Weights of a small self-supervised audio encoder (BEST-RQ).
Model: 6.01M parameters, arch crnn, norm batchnorm, activation relu, depths [1, 2, 1], rnn lstm.
Data: trained on notes from a synthesiser with random patches, 78125 training examples, 3.1 epochs.
Rows from block 5, named by matrix and row number. Each number is 500 + 40 x the weight over its row's rms, rounded and kept within 0 to 999. All counts start at 0. Numbers have three digits each.
# weight_ih_l0: LSTM input weights (gates i, f, g, o stacked) (model.rnn.1.rnn.weight_ih_l0, 1024x512), inputs 171-227
weight_ih_l0.186:488531459500448507481558551565542543505472487475519525504454471537511515500494488447490496504558533551465456484482437524469499534488378488523566408510482482501479536534512
weight_ih_l0.187:478545448572536447476460464488463547470535563553472509574523502534510530515425544490458543498542515429534476502427514572565529456561463437486540513476408498451484457470486
weight_ih_l0.188:492515442477498465535502489486484502508524409461450430490475466552584547474485507490538549469398527516452504529454503480530530532551534400476446498514419482483447544453528
weight_ih_l0.189:508473533530472455429444543454494488429501523448462486502500510516519602473506457546529477543479511449521543533549483541450489534470452505439484460519475437479595561492510
weight_ih_l0.190:468514481496497541521501514506493507503418483483490510503536542455496433492455552617526510430506527476512412504494496565474541491493516500477558454542481439528538543471506
weight_ih_l0.191:549438477489464528558493485487573411467464481502513441539488515511363479534471562511523508496522534585479525524523462532422498528470441457453570535570419504502490523495500
weight_ih_l0.192:472451545458471494555477551513463472465471522545545479436523539570480488504504484427486512556526517483556483568483366531536524494477481551487461542447487514549507479434475
weight_ih_l0.193:578535567508524587591507562563447505502483514570461516513456512567537528450479507505532428469508524506502475502490455502475457527501482531549486478528481486470470440467575
weight_ih_l0.194:479510481549570535496510530481506457547479470478554515581450440453490497522497506491541500468514479529444530487470467489428515467471486524469498550522376589469455502464536
weight_ih_l0.195:464583451437561416458473511473517536487492567520480420543470543517554549483509516479423497548535485483493426492491431594517540541468463463489502474448496536514425472494549
weight_ih_l0.196:576553524463459550460490474548491492498483519490559500514456421493504488490536470515474501480444429545498451467464551521552431499512484509478574476533553555469512518578465
weight_ih_l0.197:504476536521491501464526515450522490605521529476508471602504584449493504511499513435493509440473570469521507535464442440484483570506501465530524549515500507510495501511513
weight_ih_l0.198:494592515501493526482491421492475523505528517473512471461492510493502541569527548526515547547487517587514497526484502457447505502523470577536511510422413501465477522487529
weight_ih_l0.199:513499491472556509480488467494375444474530512571484509475476504496468451493552494485487526546479507503527433541469509503582510468523539481484523501511536487557545526499400
weight_ih_l0.200:542530516538435471522492516504492484520514491524487491492556513474580505480502504511566439545512525528519502457494524490506554510440496462501505455539568460501494486503520
weight_ih_l0.201:455529486471463447503483543576510471426520491513488543417500459547516527481574581458469504490502486488506519550494491542468540491478507505555409487458538494491546555540543
weight_ih_l0.202:474507473513498525487485467464500499505488538554516513551558563492510527469488437539491438490449529532519440531483526482487498493542484477453513543481376532486489537481556
weight_ih_l0.203:529489499559432508454515594523418476501493412501525503569500549452534534510434541508561488484502510512468473499493476470481493451475536494502508506451496484506466470542432
weight_ih_l0.204:522511574449534431464495508469536480517551462527509466464538528488501480498503510574484546550476481541437558486538505464453496468476548467454398468519485487436499496432552
weight_ih_l0.205:477531516550433607545497540490485534508436474511455524485488507512407557527488432526466465518550558454492602485526502533481474486512536472508484478471486452500500475490510
weight_ih_l0.206:558455510461496574437506511500549464534553493512453461508498504519546477488469454509564498464484455489492361511496512492472500475553480555471512467494512496478512516490527
weight_ih_l0.207:511603467501492482532528494491506555505455513460508523526532524501504492550542526521476426518552449544476469490455562508533517553524550472582496475517551483532553558477451
weight_ih_l0.208:529589501559518511494545513514489511540491493483476545549456535478604488471535447498520506493506492455509506463480525512519490465501538456439523507499529490495483511521472
weight_ih_l0.209:477451459514473551557515512432457498381588460490522482564563494580510467533529453467454570477492500475473528494459435521510489523479437413494433506506508536487511449510529
weight_ih_l0.210:501517497561517425573469481436493458490524536539486503482505474449471488529588512476472483487500542547542541477477530445399482485489497540531472509482466493456540505487485
weight_ih_l0.211:471524510442489490430520479501534494463517529450462422584508532518463530482440482501481505525551503474522494558551443552513509424501511487509487484551505468453576480485422
weight_ih_l0.212:530466457494506479596473471535477478462480482444532569460484472488508570448496485470557476499469554420462517505512536476530474478480503560483502559503515547478552497492545
weight_ih_l0.213:487506487495538492544525434484522508504525422514545452518482506553532453515533526528460474461530473497536453522506520467462545507490466503454472626527571482553516536522464
weight_ih_l0.214:508512447460531484517515442497501558517558465469435476482464452496470605451461556524531508479530448575505444557550509482529504548496524505532462454543561479495480507551487
weight_ih_l0.215:579548517521530484535520436520457548449564527463505467559443546525406495488504518480444509520479481537535471445526434474481531467477446510479537516531432489510444433495485
weight_ih_l0.216:567565505481518522464486493549464505484568561506477564543539468497487475474493487488436522504529547528496536518515481462486506491503467438484460450491465493466510517509507
weight_ih_l0.217:489424499518394485534495474514555486577502492485510438508463467504503447496508543505539493428494517440538464539489490550540546480531453520531408567533549503514520490519493
weight_ih_l0.218:508447502516462489432526581571438562489464493495454583486454552497471547540509504440528528521557481501445501501461487515474480478567470507546420438532522503529471422476531
weight_ih_l0.219:574394466475515459496564471479515450509492521514485501529493521510508486475532508409485461469539523525437413515426557490461471562558531445543523435525572477487540467427465
weight_ih_l0.220:467521423480512582539524459559652442476396490509513546462507504471467505515495558482503481472517423442496559534519512498524531476469423522535553533527484508574516453482530
weight_ih_l0.221:509516531566447525508529462520534509435521524550530563525583520473497542509514480557469486505502410524529489497508535499594440477576463448429510453499483530499459481486479
weight_ih_l0.222:438551506484504472461534435456443518553476561452500504549475529550447492537512501482393492478535471493586508481526512488474468452509487570562485527469501541476506455514524
weight_ih_l0.223:553523490493594420486516458465501461564489544420520469504521499482532519500499494528517475512458525412476480519540422503479442521479559530487428473482460519474426499600577
weight_ih_l0.224:561462528494472516465555469510571573523496500451523531448475610491506497527487436500513488492456542482549469496497545483497525518547506560468487512488485505483497532438500
weight_ih_l0.225:515470435534463475496512514508477506459497491488519535460451492503433515481465529485565406506486505512418520514547501465480474550481485489499448484514457521561584559493420
weight_ih_l0.226:538546491483540542474476579538476436497409527435517529495487504460523523531516463554549499475503502454542559517509480419485465518501476452566565580508514570527465504487539
weight_ih_l0.227:513585582527514478508515484476453524447493546515540498495450496485463500460500535512508524464496560467462434505483466529506556543417503471522497443580521459520543544438488
weight_ih_l0.228:561520536506503490537543467503564437527592487482470553580478528570470498576509483467536500549547524520495472459502528454529570453558486484490602438516521512541539455537472
weight_ih_l0.229:543500475518480502492528498495456442491495472501496480526471495522529517519443520475539425504509465523513451417515485514561465538519448496500543511520533541435538526492503
weight_ih_l0.230:450467476514545584474529537510494447540456441526453550537454482508484512523500557506522451480512492512619416534523559512392494558505579546482484421486556448504502431470540
weight_ih_l0.231:481489528490502621508561503503488464463491486493495452503497542510463507439530451515512491491469477465493568554496430517514510505491478481515529458532507540490492555468468
weight_ih_l0.232:514477462511484403456537520529575477421528480468508412462451524411500520502505474539423486521497460514451457552539519530450516426507500414503556518504488469444502492545541
weight_ih_l0.233:512490573539499495459499440555519476522485492518517493552508542526508503441488466472501428432481416492475467496478473536497525485471568507541557467526493513489463470510473
weight_ih_l0.234:534470511416453473527431516490535482490452418512467568556570521538501391551496537563489489516548529465423557471498467491448492536533467547503411488476466522492527486493477
weight_ih_l0.235:531485483428555459528450481548479508577560500515489438521506480494534523508509492489553453492484527494491565507464481480509465562515512554462487518405510570532501532471491
weight_ih_l0.236:481522484494513515517542451455450486607498535465445523539553522523517567484453521538492400442483516573499474474467510551523552433506484531531561451504517483507518467504545
weight_ih_l0.237:600486412538573486455571489454496433511540434508569473488533447508439498575513449587508520556476501454456557512516506461510536480539482520544454494519505426495512492481488
weight_ih_l0.238:522518583484491451533564503495563520502568516465544514527436491496500460514535415456495514523468476478501505441461519531535486527513510484477439505477510430470459532488494
weight_ih_l0.239:489490508479506471501504600522540463543438439590426420473485541478490507493478474504464510485516554496522450547469436575467528479560566511493480525574505481527485558456514
weight_ih_l0.240:507547440522492464534487535524520507522494482468502528614562435487546437466478483491555552473479478485434510519521584483525483541483514490443488507513436509532554528534494
weight_ih_l0.241:574504452486448396540525518518528578450505436567471510580516508464575488528513519475471459536538561453490493504480489512489494467515519589439476442440547455518511596492483
weight_ih_l0.242:486515485532456562508498529543501534548519428510483506516506468488465551458586541493517514500522484455504546553432512550528501526448449508513458478494458497494567425402503
weight_ih_l0.243:485398514463467497523478476574548490406491483490469560575528569477465530484534520442533465500517521504471473534540434482507474479513572498457544555510495504505427484565473
weight_ih_l0.244:476508513474488517575463477547438522451582463425470534416438547428508489494476487497584520486547475504592450514532471472478460469482444515512492500472517535508470514524543
weight_ih_l0.245:460502485428642509522466465542506574525479506507493476521509560510513479535468491455525518503543489516562542492537489512610519498517510425481465560512491459525467508463479
weight_ih_l0.246:522453477461525446441543483545556488528510516464502511492534534488557527514457461542440449526577485471435526492538495479380449541586510486569514463471498504516494542528452
weight_ih_l0.247:565508425533497519498440590525535581551600498445477523516480574502534550515494560493539475491492542560464409509490472470482548503474471475497533505532490448464464466535525
weight_ih_l0.248:497450561522463526517548463470484491456530552537440486549501479493537514510509507450445498520504498563528524507506437557514451565470475429546515507516438499513624461480512
weight_ih_l0.249:525454563558517548501499547493455493499453432504449500518514535536540540514490506493531485579524544509545517413566432531411493511524454489527443439394517505523477440473466
weight_ih_l0.250:496534487479600506539493536502475501513481434463522504528469588470429498518465499487445566549477495512449532509467549484518479518528494419468506473510490504554514434406505
weight_ih_l0.251:521529521534479473493470508456455451528439516530476580483460508476558466495524522517546502438427480569481544495534518543517496505506497485468392443408482481528478529483520
weight_ih_l0.252:483511543477564475461454436528513533565535524439546519575503460518532514506483485497434480492534518456442518549517537541542490438548477496525461536512505509475577433445468
weight_ih_l0.253:472498588529535530495548450475487432530545513486456562449492490509522503504489516576451503471536590516590500475501444533526501462486549531429506555546521512488482451450503
weight_ih_l0.254:584474484451512569539500456478473454498525496525550477501506502544440555529463521486512521457514494488539505579576493462575529523497524574452405459431473474520505493521501
weight_ih_l0.255:476478540418547501515519552525496467452537435479442447488517448491449498481470492503496496458504471461527478578515501531532510459488562498515482498536553483524544531511532
weight_ih_l0.256:593528506448542506516519466520445485431505554447487469516536484503557518484495482437590536455461464533499502448600347512568453565527477495471541467521510468471437460543551
weight_ih_l0.257:414546503491546522470519557485485529542610507444510515517524570497505437520487514488480463447544433539532532524536518511480479469532540428511462508456517452482541435511531
weight_ih_l0.258:481466506440580538539481530467439507565468526468513451509463419419563475486496493500486480480491509485413520454544510464521480527442518453501493509484538524479561456503516
weight_ih_l0.259:572465496529538527519515399544430445467488457558563409568472590591547450504537538501537551494443474528439523482542477498479453453586479524439506410550519502540462547478536
weight_ih_l0.260:454529553493484525453453496485509514458522557514478558516519478543551495503547505487418588522450540485479407479479513463525467549561488476580394525559543492505518535518459
weight_ih_l0.261:531469512436559455472512541498483467566506486491557491431476541511583550480557514535486556522482496471506515522503503507525503501504539515513473487430543558461511493487545
weight_ih_l0.262:512502494476559518525475469458522560535460526467514465394512510481591470519530486522482460502524571506418545476535512536552475470491452404449558483592475529497514516484469
weight_ih_l0.263:443537498505512454519514507471538528494479481429542528429548522469561475455469595453536415486461504566519455500498556463490493451457553500458506507481490489518484566558497
weight_ih_l0.264:514507533507539480478570493487545575472450519492548438476569481526434550525499502501517416540479466480423497542417462487476507507500476517466517469493515424500535464513515
weight_ih_l0.265:520513552544544485489526511496426531488540518500471524462520510476610499456511482522457484497539407501490472442509526514573487485442551515480423434518468502545569539497482
weight_ih_l0.266:605524506538500563461503548462552505402445451470484495494495534605558482556541495410513481524560528509484514468476513525628470576570462557531455548541542466486503409546396
weight_ih_l0.267:528550485534537470550514509481404523511470533477472532492468488474539517454470499509421476494492468455514500505566550567453463457446513478489520576467494518523513483462483
weight_ih_l0.268:455519419485522463465457532515446533484466521517521539480479509466501522457471621545520506513492593514527459495501517458455504536533450510558477496527483508515500522495511
weight_ih_l0.269:545488472479546517493550447511559468579567482516548546447469527465488505494456428509506504473445498452486570432510450494534525475484565430596519501451498550487520534540457
weight_ih_l0.270:430532487467519440555512488576504522560546510519510529446560470472500544506546554517430505510496522480491413490522423447519504547476439552578508511533488517493515498539508
weight_ih_l0.271:440489479524504531483500454439460470414478503490494481523509486417462398534588554461470498449524528522582562530485485468526506513517493471462507557552506479505548490526491
weight_ih_l0.272:512516498528475426467457544496502533481523500468473544523486529474554394518503520537428519542450508425504479468482602503542517551434627517514505518535503504451535568547454
weight_ih_l0.273:490521441532543477511454561487492470537450459461450455433552559475477523488478510514481531433510360492445449427459546486528539519412485524469525492478456513499517473487452
weight_ih_l0.274:489463468535508477464536590557513573532493481586505464466490513575519572462446481460511487541510513512419522539555441542516492472537559459516479472468511530510474549498433
weight_ih_l0.275:537487581519524489512521516502447500496524464543535582561518510507465487548448511493634503515466432516518512458520568478499490433469437498564530534495447456489521490509459
weight_ih_l0.276:541413576536550547469531496496517469493562512534520426482492452429450544577530457395446500532410471449485473491508546532530534483547447471468607474505464472487510455504451
weight_ih_l0.277:477486568490514406547503511487557415433490449552528456502487450523475558445458480502491517455559514454496546537530501538480522522500482496576473518484468511454471484463472
weight_ih_l0.278:506532562467507510433460456463487540539490458542506417517510500430508558422509523486497503434517581487528481522453489513430493477514594482563468508467435540489526516466477
weight_ih_l0.279:449484549482480426520560516474558500431457468487467482394483463457466512543502524499474457464460517504472540485524439580556477520488496524454484500468501482473536543501446
weight_ih_l0.280:542474503525502529505477506505476517470467536495527427485534495574504559469526475485477466511537524511537463454446485515448503568527530429466559447521587439506506596492459
weight_ih_l0.281:504503502480539500514486526466361469463545553525505515651497512493555471513483492479535537509577496451529487531477475510499464500520561511495457479493506504441481443459476
weight_ih_l0.282:471489524495524425526556417556515447491553502578469532488535472483527521556484503497512399494485476502486419443480502469575433481538512551524590513487542533524445515499490
weight_ih_l0.283:546502555512474501504465511499513486454493548588471512499550570486508517509539488445494536517459490435574566527539555523491492527456494445530501509532475471492552500473468
weight_ih_l0.284:487494460504485543545512595418518501511492563491458516519497515534505555507481502567500542499479457511452531484493472450480527550563424510462433425495584478517507532525514
weight_ih_l0.285:512531462510549490536510533535522555533521479562537582409501520444560515478493507501412506524495488498488506453512594432538524531518518525513530540443545555486455499519516
weight_ih_l0.286:474517487543468565491558464505443551511560437469518529481565498529520472497471510484488520480495462423459571459468435531465488510530463491467466449498478493581520501492572
weight_ih_l0.287:518459461484497549474456424510515474539522491416473482497549536496535493523573559488532435505491485442567539485500546504468545526402535517455461495561481507505431517523450